{
  "pixel_unshuffle": 2,
  "widths": [48, 96, 96, 96],
  "residual_init": "none",
  "adamw_lr_other_params": 0.0011,
  "lr_schedule": "linear",
  "adamw_weight_decay_other_params": 0
}
Rows from block 5 of a small class-conditioned image diffusion model, named by matrix and row number. Rows with one number belong to one channel. Each number is 200 + 40 x the weight over its row's rms, rounded and kept within 0 to 999. All counts start at 0. After the name is the row's rms in percent of the matrix's.
After each channel's rows are labels from the 100 images, of 14848 (inputs lightly noised), where the channel reaches its highest value: "strongest on" is what is common among them. Only what is clearly more common there than usual is listed. The data: pictures of board games with random positions, seen at a slant.
# convs0: first 3x3 conv (model.enc.2.1.convs.0.weight, 96x96x3x3, each kernel summed), inputs 0-95
# convs1: second 3x3 conv (model.enc.2.1.convs.1.weight, 96x96x3x3, transposed, each kernel summed), outputs 0-95

convs0.81,090,221,164,188,233,258,200,214,262,211,187,194,161,140,131,169,195,213,233,190,222,186,211,250,215,228,217,137,196,209,214,268,233,194,204,166,143,258,198,209,255,207,89,124,256,234,123,172,264,131,221,215,200,208,257,165,187,117,197,218,207,216,194,196,209,212,197,255,163,200,223,131,266,139,235,213,268,159,145,179,213,168,139,209,223,200,171,166,165,217,142,236,148,169,223,278,165
convs1.81,090,160,260,216,202,159,188,97,140,194,204,179,175,246,184,198,232,196,142,191,156,244,102,121,193,206,197,157,139,231,203,166,187,185,255,210,248,166,141,237,173,252,207,273,176,190,189,204,210,274,169,206,214,182,157,160,232,199,285,108,219,212,192,249,176,160,202,202,173,211,251,297,191,178,158,149,222,178,190,176,161,192,194,185,132,248,218,216,228,183,236,242,199,278,179,160,240
strongest on: nearly full; noughts and crosses

convs0.48,076,252,170,255,174,173,249,219,151,146,164,250,173,192,167,195,139,157,162,199,232,183,200,151,209,195,170,276,153,177,247,113,189,177,234,112,222,182,153,182,207,210,206,230,223,190,177,196,115,190,262,136,225,241,266,229,220,209,221,228,244,234,225,149,168,224,163,244,194,162,243,237,202,213,177,192,193,182,194,229,219,297,262,80,151,244,174,151,202,178,156,142,213,172,229,172,182
convs1.48,082,246,220,166,209,191,222,226,232,167,236,168,139,253,207,218,187,213,246,209,214,235,233,212,168,179,211,224,275,247,200,219,204,180,138,249,242,237,279,230,217,174,168,129,178,210,177,185,217,215,181,169,235,212,217,146,214,184,178,109,112,139,187,171,226,215,253,198,115,233,142,190,266,227,291,256,248,256,180,176,149,187,147,181,269,132,205,222,174,193,243,201,264,161,170,221,266
strongest on: discs on a green board

convs0.12,109,266,225,181,179,275,163,237,176,232,165,202,197,157,142,183,222,162,279,229,150,211,212,149,185,222,145,159,185,197,218,348,171,175,130,259,189,210,211,179,298,156,160,195,164,135,181,219,220,156,176,187,187,206,249,158,196,197,226,163,197,239,196,197,181,196,196,174,227,183,242,287,236,201,224,184,279,133,161,209,251,192,227,236,258,197,199,206,196,156,106,185,180,221,228,175,178
convs1.12,120,224,190,215,238,174,269,190,164,114,190,146,226,179,282,128,164,247,162,205,216,194,288,258,180,154,182,190,201,181,160,271,174,191,217,50,271,194,223,211,180,205,178,239,202,273,208,198,249,171,216,197,145,166,201,250,194,232,230,206,210,184,216,194,216,201,199,210,242,207,203,88,253,179,229,209,147,145,168,218,122,217,246,183,198,220,171,208,193,262,189,207,192,198,212,143,235
strongest on: nearly full; discs on a green board; stones on a line grid

convs0.11,096,210,152,261,204,244,182,193,188,218,129,308,171,175,318,225,185,197,209,172,176,150,131,237,140,218,187,227,198,206,225,176,163,197,208,196,253,197,199,178,176,218,193,163,225,222,172,228,173,167,156,217,140,209,121,178,179,175,267,242,234,207,200,157,145,118,239,217,222,197,231,217,210,230,212,198,103,212,245,232,202,177,201,153,231,175,187,233,233,270,236,238,195,167,314,272,184
convs1.11,112,173,188,203,224,196,233,174,195,186,251,171,254,185,126,165,279,225,270,180,153,200,255,205,171,212,182,236,186,211,181,251,142,146,235,145,180,167,154,156,198,207,272,175,153,135,151,214,244,165,155,202,235,303,243,155,165,186,148,141,191,221,122,178,172,244,234,224,212,241,196,180,164,266,173,231,135,143,165,224,235,201,177,167,281,194,145,181,250,164,206,190,189,198,142,200,140
strongest on: stones on a line grid

convs0.40,085,133,277,231,147,172,189,220,207,239,191,168,237,148,240,215,251,201,166,226,210,229,120,226,209,161,218,190,202,262,190,127,220,178,259,222,242,242,148,152,214,245,216,192,186,142,246,245,128,217,173,209,182,201,250,215,199,300,250,218,218,147,179,253,232,118,185,166,152,213,201,245,205,226,214,176,216,163,195,289,245,200,147,181,199,218,194,217,131,252,245,173,180,110,177,252,169
convs1.40,082,185,134,156,283,117,264,143,177,144,238,227,173,191,159,163,279,217,257,184,237,215,212,201,219,221,199,240,279,158,247,187,165,186,167,176,229,191,193,188,219,267,235,255,162,201,133,215,225,173,195,109,251,151,187,252,215,259,154,145,156,249,246,181,187,238,166,220,216,219,166,180,198,205,267,184,116,173,258,172,218,161,222,244,178,210,132,203,186,233,200,236,178,252,221,201,235
strongest on: stones on a line grid; nearly empty

convs0.60,132,237,158,182,236,240,175,131,234,208,241,173,119,235,210,231,308,201,173,240,104,236,147,215,219,201,172,216,243,241,210,148,157,201,188,266,188,148,240,176,202,195,320,175,224,204,223,239,232,199,241,160,238,224,189,199,189,265,168,182,167,124,179,154,199,202,121,222,142,175,278,221,169,199,176,219,182,191,241,138,143,202,232,268,174,243,198,192,248,199,254,193,200,209,172,199,174
convs1.60,129,114,197,214,170,155,175,171,224,181,200,207,169,251,164,173,136,194,151,142,160,222,108,221,188,204,227,216,215,201,273,157,212,188,228,171,196,228,153,159,224,289,220,199,256,132,222,266,206,243,191,135,195,210,161,241,248,247,204,171,143,179,178,189,114,150,119,203,153,178,264,194,237,179,213,236,255,228,188,173,109,261,175,258,231,212,155,164,195,186,254,223,212,237,209,188,240
strongest on: nearly full; stones on a line grid; second side has more

convs0.21,090,248,175,171,231,208,205,168,227,212,173,222,105,199,216,224,249,250,131,226,187,152,216,185,199,248,222,62,188,160,241,197,200,172,250,290,209,178,174,236,193,215,154,177,221,239,185,234,237,200,177,203,215,265,175,267,137,232,190,187,237,159,232,206,183,223,250,263,195,148,167,136,147,138,194,214,262,158,225,220,196,193,147,256,183,238,181,142,171,228,205,195,105,182,238,193,262
convs1.21,085,173,203,252,247,209,170,192,172,198,150,224,212,274,234,218,170,217,182,196,224,171,173,147,162,225,176,226,151,205,212,213,250,192,184,210,132,199,225,231,233,246,258,234,164,136,254,205,143,212,176,270,175,196,197,285,213,274,201,190,285,273,128,211,204,246,155,207,157,178,292,261,201,203,204,205,188,220,184,255,218,236,168,152,194,129,156,176,147,143,202,233,165,168,289,158,141
strongest on: noughts and crosses

convs0.8,077,208,156,180,242,153,274,163,206,117,149,243,191,220,241,159,246,275,199,220,104,199,172,240,164,223,151,208,283,187,181,187,219,181,176,183,197,189,218,231,256,243,229,155,201,186,206,237,193,213,219,182,229,186,161,178,138,205,140,203,218,224,145,226,174,208,119,155,206,168,202,243,258,181,236,199,281,197,250,216,198,223,239,218,115,178,262,163,165,160,101,158,209,227,111,208,200
convs1.8,079,136,144,229,185,154,168,197,257,233,141,241,228,249,56,168,135,163,179,242,228,211,202,241,175,171,219,286,148,209,232,197,255,158,182,179,255,163,190,290,184,190,140,221,135,221,227,119,207,140,192,224,178,246,217,206,236,120,160,234,203,220,214,213,248,204,255,236,178,240,169,215,188,238,190,187,212,232,164,255,249,141,206,225,227,178,226,212,180,233,181,220,198,214,237,215,166
strongest on: noughts and crosses

convs0.85,068,196,149,204,259,203,215,189,237,215,183,212,190,205,189,178,263,206,211,220,210,171,204,242,211,194,210,164,244,147,209,213,231,111,230,147,241,242,204,206,210,268,167,73,164,157,194,218,205,187,241,193,141,187,188,121,213,162,180,210,145,126,172,153,264,159,156,288,171,250,224,273,245,188,140,263,165,235,143,222,173,227,184,194,275,164,265,180,225,191,119,188,232,187,192,196,225
convs1.85,084,171,267,211,177,188,197,225,207,242,181,238,210,199,174,219,127,186,292,203,189,222,185,114,216,202,188,201,256,215,201,209,209,206,219,183,269,261,198,231,171,124,242,267,156,123,193,178,205,248,205,157,178,300,240,244,204,198,155,217,275,260,284,246,163,222,225,153,167,131,202,166,154,189,214,231,210,242,247,178,229,263,179,178,191,228,197,203,146,248,260,238,148,247,256,209,232
strongest on: noughts and crosses

convs0.28,096,238,252,237,138,201,160,197,188,190,243,176,180,208,233,124,224,171,259,169,201,205,211,255,167,313,178,141,198,236,216,250,147,157,266,186,199,172,158,245,202,217,164,192,245,133,186,163,171,134,186,264,222,210,205,218,237,194,243,225,150,218,294,190,213,225,214,186,250,280,277,180,167,217,219,209,155,213,219,226,270,219,186,144,233,198,209,201,117,193,256,159,192,215,205,275,142
convs1.28,099,175,197,209,191,251,199,189,200,232,225,167,203,215,232,268,197,203,159,181,157,177,204,183,252,141,275,227,201,228,211,144,256,232,208,254,194,224,211,164,245,217,243,252,203,301,176,217,202,244,235,249,185,190,254,171,206,277,247,147,222,176,198,216,273,137,200,231,152,152,184,266,183,154,199,209,245,172,168,194,186,177,190,148,162,120,187,195,218,185,198,194,262,189,158,46,262
strongest on: stones on a line grid

convs0.65,115,219,210,176,193,252,185,177,170,176,248,191,210,198,185,179,208,195,189,224,223,119,212,210,157,208,201,373,168,254,112,172,239,176,209,234,214,207,241,173,187,200,157,287,145,174,186,196,225,207,200,162,148,184,217,196,186,166,202,184,114,219,156,180,178,119,209,158,271,188,172,199,252,165,249,193,168,233,172,201,177,173,211,239,196,125,282,246,224,168,219,160,185,292,187,178,230
convs1.65,099,203,193,171,186,247,213,252,283,258,214,233,203,220,269,229,260,170,191,239,178,202,185,193,149,222,236,143,239,175,206,180,221,157,180,248,235,210,170,170,174,169,311,188,233,169,227,295,134,216,187,257,194,186,187,164,224,207,170,204,240,224,213,211,215,228,170,127,215,106,174,262,223,206,227,220,257,211,280,181,230,223,256,209,181,222,200,164,237,209,166,209,228,98,211,91,213
strongest on: draughts

convs0.32,098,262,294,180,199,149,208,290,203,161,233,209,283,186,151,215,173,226,193,177,145,241,199,255,246,181,168,103,193,187,204,204,170,168,191,220,226,209,203,217,158,241,223,232,204,143,228,216,223,255,130,197,150,159,180,223,176,164,183,170,199,172,112,221,260,222,218,167,199,203,157,246,216,279,112,162,146,178,227,176,198,244,281,175,211,256,214,240,149,156,198,181,217,228,256,229,156
convs1.32,099,209,132,106,203,240,150,159,149,188,100,201,96,210,227,228,178,185,181,215,167,157,246,120,162,164,263,245,247,179,193,191,185,220,271,191,157,229,162,187,201,187,175,274,147,267,251,175,185,179,236,177,151,217,265,211,243,196,211,215,161,215,283,239,177,181,185,205,182,183,203,151,146,215,196,147,199,240,237,200,173,164,211,169,92,182,159,229,199,181,211,171,201,242,165,163,207
strongest on: discs in an upright rack

convs0.93,073,192,191,205,213,245,207,134,158,193,197,182,147,156,180,211,165,259,211,168,179,194,216,178,181,185,179,215,208,204,226,258,260,208,260,222,231,199,191,248,220,276,145,152,174,197,149,247,214,170,267,151,224,223,267,90,196,143,177,184,169,207,208,260,220,180,239,192,124,134,198,188,277,211,158,287,271,158,101,248,223,172,206,231,170,220,162,169,147,242,206,172,164,150,157,218,183
convs1.93,077,173,204,264,192,110,237,269,239,195,212,212,146,172,178,134,201,128,265,216,214,200,155,173,289,207,214,164,131,190,180,213,146,251,236,193,154,184,198,164,193,231,227,200,230,172,246,187,198,253,235,232,197,151,217,255,197,257,217,193,254,223,179,207,209,187,137,219,185,235,199,249,196,199,204,173,238,180,294,198,237,204,175,141,162,182,192,201,260,183,173,211,184,251,172,270,347
strongest on: stones on a line grid

convs0.56,100,237,164,156,259,261,145,223,204,251,255,169,142,247,174,217,220,219,213,173,110,198,225,228,267,209,194,184,196,173,205,229,172,271,293,183,261,288,208,189,251,137,178,223,177,326,96,202,183,193,193,218,203,190,220,148,238,231,240,226,163,158,171,186,218,186,212,135,168,206,255,192,170,149,224,160,221,181,132,200,178,161,186,248,160,199,191,188,190,218,262,178,188,157,186,200,204
convs1.56,100,91,163,210,105,176,195,187,216,184,197,283,198,134,222,205,216,194,210,167,216,213,163,165,196,180,172,153,186,136,282,229,121,222,271,164,143,229,218,206,169,178,209,192,221,206,169,140,225,246,236,189,110,216,189,185,172,137,235,158,204,196,168,198,158,183,195,201,211,142,225,255,156,218,196,262,145,201,114,248,237,229,195,210,202,153,196,158,209,156,204,236,207,247,183,286,128
strongest on: digit grid

convs0.18,137,223,214,155,202,225,197,185,255,193,244,245,166,167,211,253,256,157,157,162,155,200,146,159,195,190,136,211,184,198,234,259,147,224,160,285,214,168,223,152,280,139,261,270,273,238,243,193,174,134,266,173,197,212,214,206,213,187,254,113,163,183,204,145,208,265,180,162,168,200,234,184,232,206,196,134,186,242,191,149,241,154,227,252,187,182,184,200,176,185,169,265,201,125,192,236,137
convs1.18,098,139,250,177,195,208,131,166,114,210,196,212,182,168,237,197,173,238,219,211,167,200,188,260,187,217,256,133,240,229,185,237,183,195,250,224,163,129,196,175,204,253,177,219,253,134,163,165,265,243,187,150,302,206,128,210,209,150,231,218,224,161,262,250,139,151,243,177,185,181,178,213,249,215,188,279,172,182,209,182,114,129,191,195,236,172,271,211,174,182,244,215,193,128,210,233,226
strongest on: nearly full; discs on a green board

convs0.70,096,143,201,171,188,176,180,183,184,214,166,188,192,191,284,166,222,164,290,184,165,202,219,227,131,231,217,238,106,137,181,143,199,180,255,202,280,197,199,191,157,258,189,200,253,201,235,207,204,194,187,194,320,220,194,240,162,211,237,167,239,196,161,267,192,154,238,227,238,220,122,176,154,192,229,176,267,205,187,202,195,141,208,287,152,295,160,206,174,226,205,222,187,182,172,124,206
convs1.70,095,282,205,230,218,190,255,182,191,216,249,210,261,179,199,186,216,246,162,200,143,211,186,230,194,143,189,296,217,178,214,220,139,212,142,203,179,148,249,148,301,228,165,258,122,209,175,174,203,199,198,155,116,178,147,208,191,225,182,199,137,149,199,154,175,195,162,180,262,239,244,199,222,181,214,240,136,203,177,287,188,157,180,172,198,226,217,240,200,137,148,122,156,232,236,235,146
strongest on: stones on a line grid

convs0.16,145,196,208,216,237,187,181,160,214,171,250,192,135,272,149,193,135,172,222,249,278,177,268,145,179,245,320,208,251,272,224,178,131,179,162,219,204,190,180,198,192,157,195,188,228,201,309,164,175,217,252,258,215,198,172,257,130,174,214,171,216,131,162,225,218,236,178,241,201,234,143,262,175,178,164,151,195,251,186,156,213,176,212,193,167,235,174,171,184,204,246,272,228,212,210,216,148
convs1.16,114,234,246,221,214,219,239,176,190,166,246,183,263,244,227,277,200,185,223,231,215,161,277,191,217,261,266,163,191,126,165,208,153,200,151,158,163,178,211,211,249,187,180,164,206,179,286,236,162,196,147,217,165,210,205,159,210,155,196,163,201,259,143,263,245,143,187,229,276,189,110,245,162,124,182,246,216,197,267,203,253,184,256,167,176,178,166,210,133,178,196,163,168,172,133,156,211
strongest on: discs in an upright rack

convs0.22,089,175,178,271,264,231,231,257,182,181,138,185,232,166,162,170,268,163,160,153,163,165,233,200,150,172,270,207,149,143,144,162,283,229,234,209,218,163,179,156,174,197,188,197,169,208,194,199,158,271,256,192,204,217,179,209,135,126,219,195,189,188,177,125,223,171,204,199,134,217,215,239,241,176,175,160,232,140,226,182,163,232,226,209,161,205,230,271,196,160,212,207,229,124,172,306,128
convs1.22,090,217,195,223,181,204,198,195,195,224,219,200,207,149,224,217,230,277,159,206,217,151,140,232,260,231,175,271,250,240,230,145,62,254,170,217,221,240,248,214,213,184,231,205,245,256,197,256,201,141,176,192,222,227,162,177,202,244,178,221,209,238,209,196,216,256,186,196,283,171,209,191,132,196,172,227,210,177,137,176,174,142,125,220,223,209,151,174,201,246,179,141,191,254,165,94,281
strongest on: discs on a green board

convs0.52,080,227,285,227,177,213,180,209,238,238,147,224,183,147,217,293,182,247,197,162,160,182,200,206,185,186,260,236,171,215,168,156,241,269,203,275,207,172,207,173,219,247,213,207,205,286,189,171,201,198,164,268,267,201,184,242,230,46,186,216,196,196,239,248,222,291,211,159,222,189,171,214,185,190,150,200,180,157,156,189,122,211,200,197,220,211,134,150,165,139,176,142,209,213,168,193,224
convs1.52,079,185,126,189,138,316,226,244,218,214,217,127,217,190,227,217,160,162,179,263,204,157,238,296,169,196,182,224,165,200,198,192,243,190,213,252,218,207,221,140,158,182,182,181,180,268,233,197,164,201,279,197,236,224,181,179,162,146,183,201,210,191,277,239,231,203,161,196,284,200,260,181,226,253,170,161,193,229,244,198,142,192,210,219,127,188,217,214,145,230,118,174,152,249,141,261,162
strongest on: draughts

convs0.66,072,194,121,184,184,233,310,175,166,118,160,237,150,224,121,161,300,237,154,123,159,207,231,237,222,235,163,213,194,217,199,116,191,220,161,266,197,182,218,167,169,233,188,175,182,224,166,227,121,162,228,223,250,278,189,234,187,227,198,161,173,223,205,181,248,258,205,197,185,155,248,137,242,190,173,274,263,147,222,208,166,212,156,248,177,205,219,196,184,223,237,185,186,175,171,187,203
convs1.66,085,194,275,135,192,179,224,207,272,220,185,132,185,208,252,233,180,198,218,237,269,148,125,201,213,252,251,266,168,205,194,243,274,202,196,202,151,159,174,176,237,217,228,162,216,231,197,231,235,182,198,188,257,156,150,284,159,216,149,266,163,269,169,200,245,140,225,195,175,264,158,276,142,173,210,172,178,178,172,248,262,246,212,134,138,162,181,217,233,199,142,212,233,183,186,184,191
strongest on: digit grid

convs0.17,087,236,198,157,200,218,181,155,209,201,134,255,175,165,192,103,215,202,223,126,249,260,211,201,187,140,91,279,203,170,198,156,184,229,193,187,186,278,223,177,245,214,175,238,227,246,126,204,164,209,228,219,138,250,201,265,243,226,221,167,191,180,159,187,231,210,169,183,248,203,226,119,189,162,187,104,211,130,226,231,185,260,188,169,197,250,214,197,215,234,155,218,268,238,194,257,230
convs1.17,087,194,198,209,201,120,237,269,198,172,225,192,229,163,192,183,222,230,192,235,134,131,221,164,218,212,232,145,181,203,165,203,314,190,159,193,209,165,207,232,150,185,228,217,196,170,188,169,211,184,209,269,202,96,225,233,218,209,209,254,261,236,270,183,171,206,284,202,129,260,226,191,242,241,178,249,249,152,137,205,223,226,252,217,185,170,184,253,258,151,187,170,148,246,109,160,180
strongest on: draughts

convs0.3,077,145,149,135,192,174,235,232,200,185,161,250,189,235,202,235,232,195,235,217,199,229,184,224,103,196,127,246,211,217,221,98,267,215,248,213,191,94,256,243,260,261,154,166,168,190,238,168,242,142,227,199,199,218,226,232,202,261,161,230,198,174,238,201,211,261,223,252,154,188,209,158,193,214,128,194,223,128,180,223,130,208,172,196,223,177,244,130,165,159,145,163,197,154,193,217,229
convs1.3,077,187,209,223,197,169,210,124,183,223,165,168,239,232,186,194,101,167,157,169,175,203,251,230,178,216,292,194,187,230,256,163,252,171,173,214,145,312,173,182,200,164,210,201,219,169,196,185,143,156,244,211,163,158,195,183,173,196,204,215,158,180,197,138,176,139,180,142,277,263,206,269,178,227,227,157,219,151,170,156,251,215,326,219,158,233,165,179,175,240,189,187,147,216,138,201,177
strongest on: noughts and crosses

convs0.73,134,200,159,237,206,248,158,133,168,330,190,245,231,171,170,178,172,149,272,185,218,203,179,191,196,209,241,137,188,318,128,222,155,211,148,188,236,149,204,208,221,187,264,244,225,191,233,113,222,174,149,162,173,258,199,155,235,264,172,163,229,262,229,211,245,190,231,184,198,218,245,132,210,280,187,220,215,207,198,235,247,257,233,213,206,167,155,215,178,208,166,203,220,205,215,188,146
convs1.73,132,214,220,166,209,211,166,274,178,251,192,250,160,253,264,116,201,159,221,222,261,196,202,207,187,206,175,272,199,166,213,249,261,161,170,279,123,249,188,209,188,230,64,199,164,172,245,146,199,199,190,256,213,203,231,183,232,258,225,194,233,179,213,176,216,137,230,134,176,158,225,286,156,219,192,150,188,214,216,221,251,154,238,205,142,190,181,169,158,190,248,200,200,282,207,220,199
strongest on: stones on a line grid; discs in an upright rack

convs0.9,095,230,205,222,224,202,201,273,222,230,169,171,189,183,223,205,225,251,186,94,239,189,160,193,229,191,177,137,238,226,230,158,171,122,161,211,191,216,200,221,211,224,190,265,208,247,191,236,184,218,152,240,212,189,97,177,275,185,150,166,219,201,218,205,184,192,196,183,219,177,304,183,182,276,175,146,185,240,261,187,243,216,280,174,212,154,163,245,205,271,164,157,183,244,152,315,170
convs1.9,083,222,210,177,178,201,197,144,113,234,207,227,220,265,256,243,193,175,232,226,231,101,167,139,210,226,162,222,172,181,190,134,264,245,205,213,288,191,199,155,152,195,248,247,246,272,246,209,191,163,203,198,198,215,279,190,211,169,223,246,224,203,224,239,264,202,224,244,208,237,156,199,201,187,195,234,199,216,107,219,199,138,171,162,202,298,178,192,126,171,197,204,271,268,203,142,217
strongest on: discs on a green board; noughts and crosses

convs0.83,083,119,158,232,254,219,224,168,177,156,192,197,154,159,211,228,221,242,261,211,204,220,222,234,239,177,204,120,204,231,255,143,261,151,120,238,244,158,275,188,166,235,127,201,179,167,170,203,239,176,184,108,212,212,215,152,154,172,190,242,180,200,173,149,228,220,133,207,179,162,214,211,265,166,157,235,258,148,200,128,209,225,243,243,186,224,283,185,181,153,173,208,270,140,224,209,211
convs1.83,078,276,250,198,138,132,149,205,230,170,206,191,266,151,197,214,166,212,160,189,189,168,213,202,232,240,255,201,196,194,142,239,152,225,259,132,170,132,142,227,171,223,181,204,206,264,224,248,162,234,170,284,175,130,193,258,197,228,243,252,195,131,183,224,116,258,170,238,199,249,227,227,217,250,222,169,172,185,187,215,196,184,198,229,139,215,120,165,249,251,180,201,214,254,266,147,208
strongest on: discs on a green board